Weights of a small image captioner.
Model: encoder arch coatnet, encoder norm rmsnorm, encoder moe top_k, encoder num experts 32, encoder patch size [4, 4], encoder depths [3, 3, 3], encoder widths [64, 128, 256], decoder layers 12, decoder norm rmsnorm, decoder activation relu.
Training: 6600 steps, batches of 64.
Data: trained on flat shapes of many kinds, plain or patterned, on busy backdrops, 97500 training examples, 4.3 epochs.
Rows from block 8 of the text decoder, named by matrix and row number. Rows with one number belong to one attention dimension. Each number is 128 + 24 x the weight over its row's rms, rounded and kept within 0 to 255. All counts start at 0. Numbers have three digits each. After the name is the row's rms in percent of the matrix's.
# q: cross-attention query (decoder.blocks.8.cross_attn.q.weight, 128x128), inputs 0-127
# k: cross-attention key (decoder.blocks.8.cross_attn.k.weight, 128x256), inputs 0-127
q.3 115:110168116105142139128081123157168145116110116144125137128104142067095122160144125157159141124158086111152104139101098118110167170135147160119179168172124133134118130128115151132155077093129141111119146102117128141108121124115123167076142153107134087143131116120105136119136167115156094122101144124179140142114143145131132107117092078077119147131146139141121115177141120160139114155091
k.3 105:143128086131168126088122115188133112095118114141117125176132116143135124111141141114137170084108147100095115083094120130125147101164142149172130114117157164094156118120119146141145114110148137138141141117151132070116122139174114103124132167143115127168101125097148111128122132130134136148155127092092091108124125173069130159146172127102116126111081097108126161111146135125096130147141
q.4 089:118163115149160202129102125116153151152125103136141160117115104083141094160121092150168134123098125120161103142150100120124149140144138126164134126144134125120171136113140110124121173157158141113159159113108140151115129168102074189124196133110100121116153143102119139134068145121119101115090144128125132138126098110122121107151132105106104127090136141100131122112145098160127158146164
k.4 083:162138128134123120089095143139137118152124082168138146166129144149114134103120141081132151138127115161118069107141112151123154141171133181114160152149146148129156141136136151179119108079098132106129120145146110070133144107184138099118145147083116111163109107109145158122136111142171065153152128135095116117104130140106164154146123114125110120134108141090128127142148100141127110147129
q.5 098:133133109152076096155157151102127150101115165135109157117172161153158108110209122162089117129116168137140120163112150107124113131152075115131129121125115127112104132089147084128130127140120170150111099124175138127106098140177136084143114142170131147120101155110120103076123098142111100110098105152132131145127132150148110156102129153156124112138133111108164139147108144101132129094125
k.5 097:119139137142132152147144113075148151149143117100163105163140109136148126167112106142116081147119088156092119158134077111124110138096143108141140119152117192132110123139134118122135105153146126135137134178156141165106100112100153155127131126140119126122149139140139158175121147110138103117103128113096134174116160117173148111116103101099157153103167158152116092120122108142122147096145
q.6 100:083116134174149122151137149125099150117119122159097097133161107155155116160102121112140092148114122130134173121132120138145120123140129133153122081091120196099122107143166126154134158143113140117165132125144136115134153162122100126142101088084118137135132105130119138178106141150069090112127138136143143118111102125133110129149123140156101112118127179142195162089072104114131165154137
k.6 093:125157188132103095112132132114105159131116136122115132136117162090106130139118113084129120136157126149089109124158114123101116168150099135156128133111094115146147089094116065143113125138132117119147150099136116156095130114121131114169135112099114132127156121141143142120131121118120098142161136141125133144117137167117077097120100178142162135118154168124120090153148154130160137073099
q.7 099:134092112120193121077143133114153108120145159117134103170102121098138168115103102108152120136146128100158099098109126097130171142129174126129145131107176096126149162147112153121140164117132099103157112135150159149112106129112091189074166126113114152166132150117115117121137182116110101132127174112150152127116127146107158093125142103104090120128161128134116126155117111154097117126121
k.7 092:161101105108154122119099084151163118144140155129149158082144119073114170059129165073103183099123160097122121078108131138120121134152157172126116115117153143115157169142147111116173122117112117137133128075137107144166116164180085126064143115126076116138098127134122119164129122156119148106113103133156114138098112158121145189126129133140124122127113096101169108129156113152125162146111
q.8 087:099106128170100107095104082132091145116130137119130137075141103099114130101114082114119098164125086116152122121134159120110130174155124126117159151099156138094130142109104127097131129074121126130133087126165162054149116141143144100115122117126152126149158118165178090115180082135146146140107105140133123109126141175125150137112107132145139124110120111134146154112176124122113130091116
k.8 095:135114163143131179100144098172099141168130156145118122105105152134134127116107166184104113135131168107163150099109147107168126116144111121135137126109149128134113183193168127098132157150108099072149102120140129156146128164110075136107100111128096118113111133092127143123125157157090132162084141139150103097141102102118123167148122106133147125121153136158110145116134116086110123166150
q.9 095:131118186142153105127161127143096134110106137163166118158144139119144130141102146128099171132107131106135159155115125110129192119123145169108117128104140137092152126123165158132154171121154145126117128090112125137087112127151128121112086072114133134136115111137161161150150158106166129133130108117119097104180095150120145096126111119179152130095101176131153165134097084115117099141100
k.9 095:106117152132111125068100145176106166125123135094126143130153164137110088123141137069113167115159128103138117129097145143152126141177127125161126138125177139108137137125144110179132120110161121124131124121101091154132123130127088118154118121129156139122126100099117124059121147149095124147113155163114113135142123173122128144124123183138128093165126143110109109119143156117166129094091
q.10 092:127132138060169078167096075145148127130151130134137159110102108136159099108148134125126093150139085118076139136146120145113113113094132150139126143139169130186134167128135150126141138083109114117175104112090158114070106151124118105113116117142127141139070106105147137124125105128112129131096128122100139112188102155136129154150099097118121107147160105129149122109146115114110109117106
k.10 091:158146136110143123132130147112125093142131151147130123067140137136120140145132145143117076154167151128152136115104122125150141084121096138134100118138099098117128143170152143155111137105118103094105108124110124145109123104103134126162084141177129131105134118107097132093099099123149115156140145154198158120146109128142132084142159153094120109106142152115106149132108150179113147193170
q.11 102:120123128100107155138100140109152121157131123168088155095128113156141095135152139115122147101130120130104094122169108134153088102093116076139148112126119147143127104119163153153118107136175141152119134127110120150200141138111122100142137155067155137134099138110116142103083100141112150164167139144169146133159123072125112114141139077103122110114148080140094110131130137097142142116168
k.11 106:109131091165127102165096173092138104139151112168123147111138127169128114162123070150152109147076109148127115147184123158133113153107140127117176163138070114148129088137127142131106108154145107159131106154114174113097170117104162129156146141111126110131130120128089156170143087114151103115159122114137167109078143122131152102106095125128128126122107134091152124159110118111110121139135
q.12 087:135137140142124152155137128118132156129099136165088158118129098139147161145097151068151154087091108148120149129096114108127153115128138103119137134147141147082086120096157124098101098130106130119129141111107099131146119149114100120099118070120085156143111110117076132112123152159082151112139149130157114129151112099113120111136136117103145070150149188105183098127089120139103129157129
k.12 089:107116119121137100101116124142091131098121152080108094197122173141095082113150105109136138154130097122091112162148126140129092140152134139170146123109118081111168125085132111159130138125146136129138114120133146096123091090157150094144112150121134150172140114127163128132126127133126122174132126125056127101121148137099131116117152138142129156133095162139152116153122201107158127047079
q.13 095:148120150085172164120100144103178120146096123112133156175118139075151140125169150119159128169143123107130112133104130125158154129144129148137111135152137130164126158165101140138135121128119097112121139136135078147100123103121093173067135126148109097112092155132127118104159127084151128157099107117168149153135107102128125109123143086076163138125125104164118099121100115148078140146119
k.13 096:165101100109142119116106156107113104124127112144151111118164112124131171135124104092145200119110127129095101084131083155146112134112158150132125134145117140138097135162117135125131090111154148172104126134129111102109120135162144112108123152115107090144096128132135146168145129152109143125149125083126141101135142135114196114154141099110094136113104104113097161125139120128093153138153
q.14 097:124130104142088162138069118114119138146115087118127107087135119152135118104081159116165148137105101125126106160138110118136125130126108089155119134174162193157114096152129131136127122140105148112066134099056083147112108157116150166104094121112117140136117082128120160173116140128134095120130157117152127132138103124118128102130111100113125170145134168139133127108168140122142144164145
k.14 114:102127132151087095087135121184088120114121130152125106153093164123137127145130135148102157129187140161122149121146155128123125122136091154166106143063105088142176170116138132138139129105145129162110152105122164083171155120120149120142117142131158154136132108116146126100118104116139163176164180142132119086091147144122095122123141142126150136094121149136109138111126141135154165101112
q.15 109:118111135159116113101133116145126090154139112116142089106114111143110189118153107135092145131132129103125130119130146115112130135156121116090145140119137105096092118113113102091124179112139112136139117140158122094128115119135106137101143128126102143134151090142159067126145150131147160109105117107075132105084142148102174114128098168178112112137132154138147119155148167112102051089077
k.15 106:103107122119124164119157089141152174150131137095123106127127100132139122102113156117082131087137181104128152120115166091150134128144116129124137117096152136114087161135121134102178158134070136110121127089123087144126103151131052152100121118117111127129167123121114092136139156160133153129082084166122098143137132083106117162125119109138139140122160143152128127119141108111137120092103
q.16 096:140149129167142124101115165117120120125158155133132171141098150091120114161192102169124127175187136139128108094160121147134139159110096149124148143115143104108128116100058138100101145108158128139165118151139132145162166093145093129124140168136129097101115147127134130082136082114152127166106156099107112143118162095122105116138126134118138153108152083137099136127142136144146147098135
k.16 104:135112089109154143143131142106136098149160088154133148126136089133155122120122121123147141118077130125163132082113102121126143115105127120078133122155104148145091099133113177107140128139110129138110106172157104097083139125122117135140162193134109098126121154102095127174144111168157133092153095115125111164146094142113155116140102082124143101153122092142129130117100117112113097132163
q.17 102:088139113109156145127135130121120162126126109123112146118147104116138131106107134082153155122161109133127097146139115135152153128109133096132175087141142174147132131145121103119135142099101138112110100129072122151052126128111093115094105115142116135149110132132095147136149165102096107091141110083156118143154151143130079114129092072102180103069142121134165158153126127160132123151122
k.17 109:140129150140104085112123130154090142108109146139107141138163149134130136138138162121118142175148139106096087119100111151142100142092108173139123112074123142163173133134145098153158125098126111107111110095115150098159129103185148085108112139153158160105131109089118104120106132091082133161161164102174134095101149147102099175135166132119145154126120120095119157126117202145150143077129
q.18 100:133138111083145100124092126078123172130132089118112118120122106117110114116118111128117093124099122127111110186141143137117112076099112094137130084164157148146115128176100121113118127100075122097045149146108145099112128130150146091113177126121122129124123124120132142131163095133098108091151129075171101107149153147152156150134110124151134108160154121131118128128166131120118163129144
k.18 101:113181119118086137107145143190115130127140149167137122100118108166112155170122097135100121140191166168163163142121109121149119110083062127070130128112089092112113113131119114111109120116132102091077112099117167139125142126102137150137076156128183153079149157117103142110137114102122151177125138133147146111152145117155108133132156124121139133114143143164139146128095147130107124167156
q.19 098:106139124100146111174117125096102157157108060121109169109139120103125118113105108084144135152123101088090110167106122123129130136114118122150166123158146143161128150150143165168148159155097131113093117127085146133068109127117120146104113112188145102127126124123122142148143107125071137107145143123151105127162099122139129097123123096116147103139129128120188121110176125120106116168157
k.19 102:165148126105101126111133135173129111123109096162168127109142142158132148159111118137094110150159181151113151120166133149134155144152100146123083104100110098099141183127143100157143143083136116107116107109106162097152167133126159112130077110119153138106136113101118166123114129133112115137133171123161147109124092137115060126097169110152136146105165135129154156156121159158142148165133
q.20 105:129109119157127104162157164096134163109118127126063127107177145175148102098128162131136116125165189151102145154143145158135117097104140114170112093109118118134095104172136103113142117151132134119143093140158140152091130150147151086147114116130138128118091118100132102117142095129123144109129109157146123169146124147119139169110125109162149087132096127141105157102157147081130085117098
k.20 097:115103142124123093159131119077138150103121091109109145150146148120122134169147160126114092159119112151117114182189138126171123130124118148127154104148082109136112113130103076111108117146138129144115100154124149167091131109072162149133120110145132120132173130122125110131114142075139095121091155142171146140106142100157102103132098165136153127090144146125143124131096162133150109116120
q.21 100:143147160159124116135138135158143135092129124176094117111172129178126125159096168100123145091084115129172150137152104116129108129108129117121148089107154135136122097138194113112123167122105103153098143107113123103143126114112168118132103095098128131110141129171117128147105166133131085112139176151139117105143099127132103140140181162132099095137104180125147134115079134134150146160142
k.21 098:101102163112110100114105108109124195137135136125121120154103165126098081162110106128105122144124111123134131157146144137109108105175128116167123135115152086140150073071124125152122118104123153130127114134125139134121136116104157125170159127099150158120154151122169115084083161135118116151105150179110131123125143155130057152147160157143173154133115141146126110143128183109179147081099
q.22 105:099131137128117090167159155159133166099115099120100145102134121166162088107146121107139110115110140121093172119116158110128103110085124126151117094132137113119089112193156062133107126180103126166101114122136152108095137135119137135170148101107147134130120134106118134128155123128104091097125088140130122109147083144117158137108133101149144091154090153118153122108133095119086104157150
k.22 094:124149138129139119151122131105120099119136151118139129156136159142099114181134105112129151164090122183076135149140083130140115125132129102107093115124119139131110083092141067119126094124149104111117096121117138135102127094109188129163107087110149145134153136126133155102103126102115115132149167127162173135132119091138079110122100158140137137126164164159129113136130149151191131134131
q.23 090:102152130090165153125093121143136117124107059124127143115108139097144088098099108136151127159132090132125131152150081107138160141127128142130137141175149173142130114126134180170148101106079137087112125097116168138093136145094111130109125118148126150143114092135097122142116127077100073117121111152094149092119124159107105113147096113123142137127143138148162152130159096161142125164150
k.23 103:149139168123094093102145117175128126120109124154117117150127120127114153098136150121094160126197153123123100100119150142147145110132103155189108135097143123121158138120163119156153137124118111138121122127101155116152144105149136080153119133160152129127120117135105143110121130111090115174148172126147145115116093171098105128128189155155145126107146149119121158130137172157148128156112
q.24 115:121125110126156156107159135149152131102084120174094151115114090146138079118047184073141144137139125092122110122094110125158110106101139170142111123115118110154105147148148121145136148168154105145149088108127165126109131134122139160135161114144118141139130125150126166147100161135139108141096097131146125155148126158117104104114137140133113104126148178086105143145097088143116110149164
k.24 099:123119170137133071156084100077139132130098140123129120135117124108107121152162136113139125132149108127117105126160129168099079148192134170093124111171146131123140126112120109148124089116128150154116101109122152109121122116145167145125166117103129119082146145128112146131107123164139054104157127128155163140117118230130105147119137159142123121106124129097140082110136168092170134102127
q.25 108:153112124077112132143144094082136175100112111137139142094149136146140156113147121109125116101100088137115113106127173135152144111120076080130086126094151127153144114123183167141160135139128100125124140160151086106156138118122147109121149158108100140119126126110162135132146111139127154098150108111110113130157125166125105167127106136082157145200152106163128085128085124138131135102145
k.25 099:157166102073121117108142111118126076112157165159138113122152094169155140154130086157116097133082118142169146142124095127112121133119100081072137107144100076149124100138152149123102118133165091119105111155154118126135143121111118153134123144173146125101155178132131126135148106137142133134106117112128185109145099080199166105107112120115114163111125147129183080140100144123093142151149
q.26 106:103121159087182149113109113137102134163123092112128087157101104096122162099124105094131130096103174105100145110113153130132121101096155140142143110176158095182138158148122116099090119126142132107119127136111156162083136102088124129113137072103129126121114140109166114161133129125100151113148131092112124124157131100112126111165094125161089113142117150152149119115159123105129129183120
k.26 108:137136140128135166095114159164125091110112116117087108074140127142096164102130142117085139118186167151134136119145139134133137158092112153115121106108143126098123149154120132144137142070139092128130086107102124155154166115129095131136066095092137145129124073166124110121142076091150144159082120164160147112152110098137092135133128163148118105146140121104087148142149147134162117153110
q.27 104:149091155185105116123146141085103129136137224120132117106144142181124117123128107129108124093115163154111178111135147118126111097136134162117099102108132110093083122111144139123130132173123156125162096118181132131134123119114146126130130134103143125148142116148126112097127145115105136102145113148115137136131126135084121136135139196162133103161131139127119133127101167108112075097077
k.27 101:105110182111158168168119115112149144147138162083131109140109116096142129106098147120123123105106117130125136162158122093128106156103139121116157142185123135104091136083095107141125115164121154104145129120120069170128096130103147138138139101105102125146149115153152133163125126115125120082104135154130137154156152114171135094143114141129186113109133132137121091095110095117160101077097
q.28 093:121098123159132097121168156061106148136157160126102125123128107160156113126148133106121145169133123121082144120157153131142106122127098171132142082101126114132125127124144135118137146125128082099178087116147195117109144146145106093132178148128154148136100118132117127116162118075145099125141132133101162129139140160116112116143130144171159064143132088115131174117148136096109143119132
k.28 084:126115137121171139180113120085122171168151135150120143120130129127125129142137098122127128144116141121085099134150099123145166122107112103090092103125102110124073167162147133106147139114115123090127119137121096193103112091133127126112150119100121128115111097111115137168105105111097092118120130137164153147137137100108133108142134116171116098097115130132187110135121153128169091124146
q.29 097:115170146083146097169120155151202082105119115150123147120125117103122091133178163135127137139149171143087104114117099113123084140129117150150117119141115133169105163122103091130114116151152143140122096135142130156138139093149106137125128168146121129082101124097093172133130105129126110129112083173126100162147100114140097137084115117135165138109129110149111106147170137152142103116136
k.29 117:154098119130147109167129159089145101100125122128141139140136118145131139155148072132167153146088106144111099139152072147123129126109152149142111141179123142153121083115127125146111106164121158170140114151115155101066118122154197127158139156128139137159123122144124122188120087112128098094131144074119158157114139131145143116128125127119100121150103104112140165167113137129124133158157
q.30 099:133149130111132108167153125109176152118091139135093140098182124147168114150186111133121134104128125176129156114146126117130113144155110151141140080085120119102090101097154141177121146165141147156121160132128132132134167157108149114168126169124131116105118143108136139135113121152148135107096105163150083143134103130124110133082152133080163096144130140074110123132094096153149128108148
k.30 108:112133125125138105163099153079124144125147128131148132167149138121107098155112077128136067153090079144117104147182096129111116152129138112098094138168089110143133044106111126142091096159122134147141112162153136103078135125126149118163162113136142148130139142112160135169120141129146085117156152099119140116106094141133151137134077130133125168137108147093131084157124122117103112130161
q.31 106:128126119093186127152162152113148138148093113141094141123145112166164103104103167084141155110113087117073139143131103109152132131131158117143137126162093143135116134160188138138153136112123117108092125118130168118099141172102134118134139139114128132123123135128085135129097141128115097138151114161135142160173106168089083117134117148184165099119107145112131127080125103122119101150168
k.31 096:125146128113107066135103162098121114077098119132112128146149150119084122164143143140152103145103125136115096175178144190142140120133108146133140128154096133110116097124132136162131117145127141138146101133129132113117145110134155085172125109125161157132183125122150102143114127122159050127140128109154165132067128157089103105130146156116121112136138118109118124151116151136172105133153
q.32 105:099153133138144101172149140126130136111125106138159137134190131152126130111152156102135131100155155156089188170128123175138103105070113152128108136140112158110072128168146095134118097112086120152126093135120152135114150125154172101148116100106132134121089153100148113102147131113112136111148118152131114098127127140117116137099127138172133073129112132084160163144104131082128103126116
k.32 105:103106178107126137149136175106102138122081127092125121147162135137093124191110129150136124155135097120048061146151118125139133127121115106158125139128065134136125076121152069129117114134133133158111110143116095158107097089118181120176113130131148121112182126108125123116150137094123097129135150148126154150153168132164124140106135160137165120140160130120121159134130153139160126103121
q.33 102:138097142096118139138113108143140147143125129154144141138143177130135098086139155142162106160128118139108127159077132125145103151125109184170112153131130116156102109148115074172118114146122166160133142140124189126101095185144141089131184148160120124105101121109080148124124112101082147105146122136165132120174109113151119138104111102126133115130120130109147144134175105113146151114155
k.33 087:133175128131098124130117172117142073120127122138171165073136144147080116149113092145124123134100135144164176127145068118097133134132122068118107122142094129113154109155111087104092105147119083142109102141111153134125148148131169151088116121109107155099138122146129168092109095137137080114143155089160172119135107125158140104134128114099086095121166176092136133150155128145099147189155
q.34 101:130099133163115107103166128114125132133151108109109081132131127138136134129115130064129160112153175133081142171125140142109125136112125113101142085145165119120074120130107112119148132164157101102149071149166130160106098140101141127149094094115141145134096127149137134104157147102065131128129124121110134116126130123125157156117204129176143116101110149124114136121167169119100103152121
k.34 091:139136163131129168147136145150113137141148148098134113126130131084148153123132191130151115142153122155110115126145101126156123156143125168153117119075116145148089197154130111116133142116145137117131167099109130154123111128132150084107116093135114114142135090146100118142154140125104147113103116157121146124130198119157117117105108130124121112115176120116155120125126147131182118114120
q.35 083:149156130113106140079111114121108100117144154154141147103167122158089159168124100126122125059126166111144094140130117109129114154113109147093117150159102147147165156111125102117103100124113137167102135112133151166133160117125185110111090137111118131161100086119098122129125141153117101185129168138114122135096105142103106182158177105125121155149102113115130110117131154112136156112145
k.35 082:133108143162167128116131091127133114113103149100147137081131113097124119137104112185190112117096141100150120142079106118092165078123113149171148151144167134176151088146077126120116143116096147155156179157102136128116131092134161144118123131145144126157156125138074115131128131107149124130174139105133113116098140139171091112089139101173133120150138122124121134148138126113130103124142
q.36 105:174123132161100126069106144146098150141127171129144095149125122145110218159124139134119094128099123101138155089114127071096123162172138118096130140123125087111127123088122161099135141149160150104120118135165103136146114117133107136112161137157133143139145108134165105085146135151160163135120128117113163118113158137146123116145135161165127151151143129163086133161120131150158142102127
k.36 096:136092129130151168102142077111115128168179180113108145111124143096134122089122163094084111107145117114139153100104149123147130127173119115122176141110166124156130144140097149140148107115132133144121136095175099135129107143125061154122126122133130113127098129117153094175130158140124176117090044169127102128180116134127165137118111102137128119107112129141114104133145082075089117130102
q.37 103:106139105118104124114123110160152133119140137106137099139074111102101123148125130155116145145164070113166143130098160093095169147153122163140133141121120122084113137104109130137145142082130161108130169146138117139128100121092079149119148114133153143126167150153141144080145116116150175121097151118109141112116184155145152075145107103142117167122156130133118125179132132150136108156073
k.37 095:136105110148141166111125126161092134084134109133109117146152131115161122082123177128101161091109115070168133108083173107140142108156150134121143129106142161061157138099111132101133136107100140115161134126129111113171104159173043102092134111159095127118105111105143133106138124161088128105076104134096054150143121146097158155112130144102119114118130107119105123131164106133101153148105
q.38 091:112123101127112138160165175094110142131176116129151120095160112133157080143157144125078138145146118127103148139143135099083083106098132141152160097108130162131089122106100136134110099143137127152136103111166135143132157111143142154132133180109131083114090182117098134120132137149151138158191136152118134110148102114116128136112151145131140081130140091065114115119111110151142108134138
k.38 097:119125119117135097166070148060149095156106117139162124143126121127127128159139108135174099152121089158107097133171115145148139130101151146117115121160081119152107091119149135140119135151140172156108155167164138142080089106096151131162173089105135110142121147132115123149110094142140103103155129097152165145109129134133167125111089134146135126137126097106137115130126079156094083108160
q.39 096:102102144132116103152122115123121122171124115108138094104115115152108168105109151090119099094127167128090151099113099143127160108133136095121130117171147174168137133146177095114129092104105119093115099082109152123074125138101148100138093081112119155123125106150119134149141147124087165156155132116107134112129114133131144152129147104164141111152105133112139155114141133076080141185112
k.39 102:115094177135106144118118166185128122132132129099111108087112129114144133134128149131110123094165153132094156165146153131146157132122087142167119146070132098122158151113156084118139162088162122147137122092097127182132150080122143115151099130145144156115144111156114095107129113109110150171116155157161150140097137125111104106111145149164138116112138138087098172113114147138141133108095
q.40 105:151135101179119098103126122185132109123134122106106106145144165137120167110108101137089127144152125132161147151123140128100129115155132118082115136128158133104141103101093102101133126078125159127135099090134110110119083126140128104119120110148162183128132138154167123135168148119146152114137149117081165100098112152147179111107112164162097137115123121118148170156156141107083093120088
k.40 113:116104144104117159125143077172142142144127116094132103155139119118174166124107200134070125083160163109126143101093179098143138118135125085145117118097156126136121166134106115097157158102112097113137145119111095165168107140107081129126131124165103130125096111101133122108095149156114151156092123157115090141166133147138124139153136124158145158095151139157101145085143116142154154089106
q.41 103:133148144089167104135101102121180158106118156117137129131117129100128129101168144162167120149151092141120131141124115146149136173121143179129114086180096105115133152187075112163149161128129158137135151138111118133106124107156101150076175146105111073105149143096085157102117109110108105106097106115154112148135160125116112115134139138097115135132131124107127082152131118126115129135136
k.41 103:132123126135121136137117158122136115080104101138189109142145111149087172122152107131173141137084100141119091118139057136109118119128157132119127116174108124117126096118131103107121096173128123176136127161137124107094131146140131133153127155121129126133136143151140126171148132112164131122144113066110110106129122150119145104149119111102109091153106075093147146154137107127129118116174
q.42 093:142133131142095133140131128106170116116108127139125079156152117085117144103122124163134111129123126119154118118106122101098149135141106129121115109101101123082101116134087122127098140144125175138082142141118082149120071117157135163134130113120071102134139136152152114098150121124156184097087101116156116180092132160165136108083120116141097121119147155143141110133077080123115102165115
k.42 090:113136081125126115132152100155135171121155077115098114166140122128138120148120120090101124096109141135140149098109116079140086163175184072086154091155187183144164155120092143122126120125136164159129128103147131102167112147143116151116120129086102130108113154136132143107147168130134142115112090110097099128150168132145130161128121097125140151110130114146123079136130115128115125120133
q.43 092:129117077156103147134125175146088123132124179169127113099160118180111125156101087129093144108075125128145073131129105110126107165140122083137115145069136132135127135105144093080153138139119126105163146117136115114173145147107125110156095117128132116146129095120124100124109145128173144162132141130156142095079126127137121142122161169131134088138122132094143125109104164122127169141139
k.43 086:095083087121094115099129084117157131166147145146131130129049131153163104133115123110114118091145105115139124161126138124152127089112133109131163143136110116135116103107157152164128160161114166086110130145193147135120118114128116125152162143113126128131141141114087125087099144151125142140109116155122138141117127127102127152120117116143145146168107075122173094179130107135129132135113
q.44 105:138117097112111118105136142117144128136156193137140114178100134120137134124169082151126119149120115160110106101143131127123136138163084110129098153115105102085141120076119142123107149119151129144140161161154119120181112135129103131120111169121138104150144141139152091067144100159176169123132155155091122126104168140144127159118110149109109128148143091126115098155137153155126173095086
k.44 110:133134070139147191144138106100104120155176122155151119145119071125148116088129116121153094148102123132139152117083138110108142101112138117087163102167142139114109089133124197085127144146115124100119147167149111119111111143118069164121151144124098077109139147100144122159135128162135150108105065103116119159201115074157169123104081100124111145130126093124150120152147039107097120124161
q.45 087:125163133126107155116119099120104130120137098139117151100112142138101109133066155137176121108108124160173110157147108149137146129143086103136158098100119176082151076134126130153144126134127178141088137136063099134131100113087133121117146128116136151116127109154127105150130124129129126108143140120169139140109152160180100114100147094116163131088180129121162133138163133099145168119150
k.45 103:113189151161051083093156122126120148108121102181128131174111159133131095153088139140102133165148154123144167128150149111155109119148131148132105149062122086151173156144116148141139138140104122118099146125150154095181121115156149096121119139153138149116124132113102170116121133128137135151135173128124096089109168147141114130134128115126127147106123149107122122134113164134116147182096
q.46 107:133121119157102105122116138133130089130119180158176130118141155121134135172143144180122130137110159131144110090141142120125107172138117127133089167092134094125151120096105136136106115104166117130164149131160098108216171090132134129144172171136100134122149131159140130095099135126173149146127155161093119138095116141135141129110132175148096145151142116119107121108116164148150138105118
k.46 115:123090109139163170163143111077184129148152112153139126127100105122135093125130095130117139105079080114171134130133120132101150101112159080081142123184151124145111119126123167119098129177115154126139156121165117121130127130107097157135175168113083088141099124156146136171134137173121138106122097138117097141130111132137152098144099093121110127143136105151130107119120056104122116132120
q.47 088:156128107122145145114124135090148103125142129107125139163132129115105038123162116138143098167154143110126078102146142130103149136100140138127134125110095146136166139113087163146155116097163146143159117153093125144134149100141125115127161165170149124132112131137077145135111093097149097196123119140143143130138149126121114095146163131140144167090154099125125128103134100174111152085140
k.47 090:136183095111132111153149137141133156182139117162158139137135105111148151099138134149140115142096117159123117112141092178130111083120103146128124128185099143151131170175106179130137113150119151104136176149116149108107125120138152114108137110112118101098118156129103152126155095137114144109134114130159113152097132142138156141167132129105086079130082127110150166140103107150091087152174
q.48 079:109132152076134153164119110110165105118107149139175149144092132096089149173137142138121125132149097125149128106144151093101125118109144127169096153131106114120138149115105164161092136097144174165100152135106120106146139096148147143146124155137082130148140099110113125115146100177122119136080167143155139119161117140154135149106125102067123162107097167170150096145129106145143142137118
k.48 084:182147138136094131100147142099107121116132127137090110153117154131098144133127112141125123165105115143133138138108160135105155119106149123179087142151154127127129109130115145135091113133144122160120116139145092094132120159144139121128148202117123133144094114122160170123147088100149138155138116088094087093107103125117150101131120154094087141122106118151072140156122130121097169150160
q.49 094:121140143114133153107169169104124102158129175140141135154140165138160085167129163111137153118141160142102109127127099108157096140139154106130116086158106104093111109078151130139115105138182098124148131146151087163143152120147123099168119148145114139089113155138156129137116082143109132146137127156134110145121148105096102123110162107125139138129165098084093094107121084082155140124148
k.49 114:143134126181167118156086133108136136143152108112124140134116111131114112132136093151163128141089093151105111163143112166126134161113166125119166143173082169120140100114098124136110091173132134179135135135127116109097112096135144140152147127101107082134138114137118130179144088124150105086146134084140140117093153146135137079100105129150116132116121121107118110146115126120112117146140
q.50 111:152150138169122137124129138146122110177132182146141099115119116143134166143126117160105094083125132139132072112187113120129088151161123130132099145130090091149136092134184131129094109133134112149130140157151132100195156106117143131147121164112118146143127118098154087137114109149142143172133154150088102125114129099146140144146113143161108122158128125127146118119102146099166182093135
k.50 102:118119131103121152159165110075146126159146141099135142117107106141107119121151114140118117116126124132192179136116177110146137115096118107118142160147106117165112096097139159125115178125130139091100135146159128135106152088082137194166128126138115108166098147147118120145133158155171138111108087161118135144170133075148143101123092087143106159159119129146129102143139083099150128125100
q.51 103:171128143126141140089119117168149130121112152149183107143120173117109147148136113145133112114108125112161111105147166129128134121133102119133103162080130092115184126122095146114145102117155118134171161139132108110213107090166115139120177162184094121150156122126148122123115135100169134131139140123101104105115110103149135128150125173095099158146118125125104112146105107164126145106135
k.51 095:133142082128163130109122100093108136138149132131151159129112122113128140089144091131099121080112128141168153074093157115134139080132155086110135138171190134108106144124129162129136097151124136139122134131170099137126135159157099184164117149115119115111136153122168131095140153172164133108117089102135093152161070130124153143121122109104091111157114138154160067135139114089104137158135
q.52 080:143109142146119111150116156095075135154153106111129141107137128161115117114124123129114109107140092138181191127142121120109125111132133103141145123087155149076129148141129122125124151087083116141129142123105167120105132111093099120116101082112134127146154135132168094172129127138124131133108128107091174067122123095155157138097119175145146150130150146098148188099146159115117134153083
k.52 088:087150179148121127119159146173107153150121140111124105098122146114153152148145128189089130111160143131150120148127160107121118140119102126181100158084108128143110165130125113090148146098080111085152159118110140158111119131142112113121109142115155142150165137101104145054126138108131121205098125163113135143116118180118097122115162159108145133124155169156089158141102128108117117117082
q.53 090:109163138094174148109116166147127097142103134109154165141086153082121144166133150130163135110103109127201091117146113133153144145112173136140136120171108136130159155154114141141150137099132148126136124102123122147133104127102128168112138141160141100107141135129132144107124160072114155139094157136135154140062131114150115120132092133109123168097101116117124081146121124159113152180104
k.53 092:142106086128148154091131150132140138105071063128137143121145113135157116158155117105129147114142121106127123077115132129096143089123110112185141116173180131117153113123151168134114113108153117165126158123096118107144134171150141115118130100113160114104077121125116133142134136139152132131132147107127116154128133176112131135172133138106109124153109090114123150152143123090091126139145
q.54 105:133086106180114109124138133070100143111118098110086151084141108132171101104110124078142126154164141116099171152125144106114133115104114156135145096132137151110089098117132152130143154160129110122128111082136198125102154145154117116156131078119148128150083119146114108119133142135124122137162098129138120135190128142110108144115142127187146081123107129147138147106142095120115128118148
k.54 094:117122170141107108124122145136120166145133172155098133101138131121132139120110142119164113174163153145086089140134128139131110148135091154117139130105101100130109161123111107134137135111142114118081145131137156168122108077133167118117140123125117160115144113103120138139147111128115081122135178148185140123118135107130098121148104167152161114135140109133115132112095142145153122128139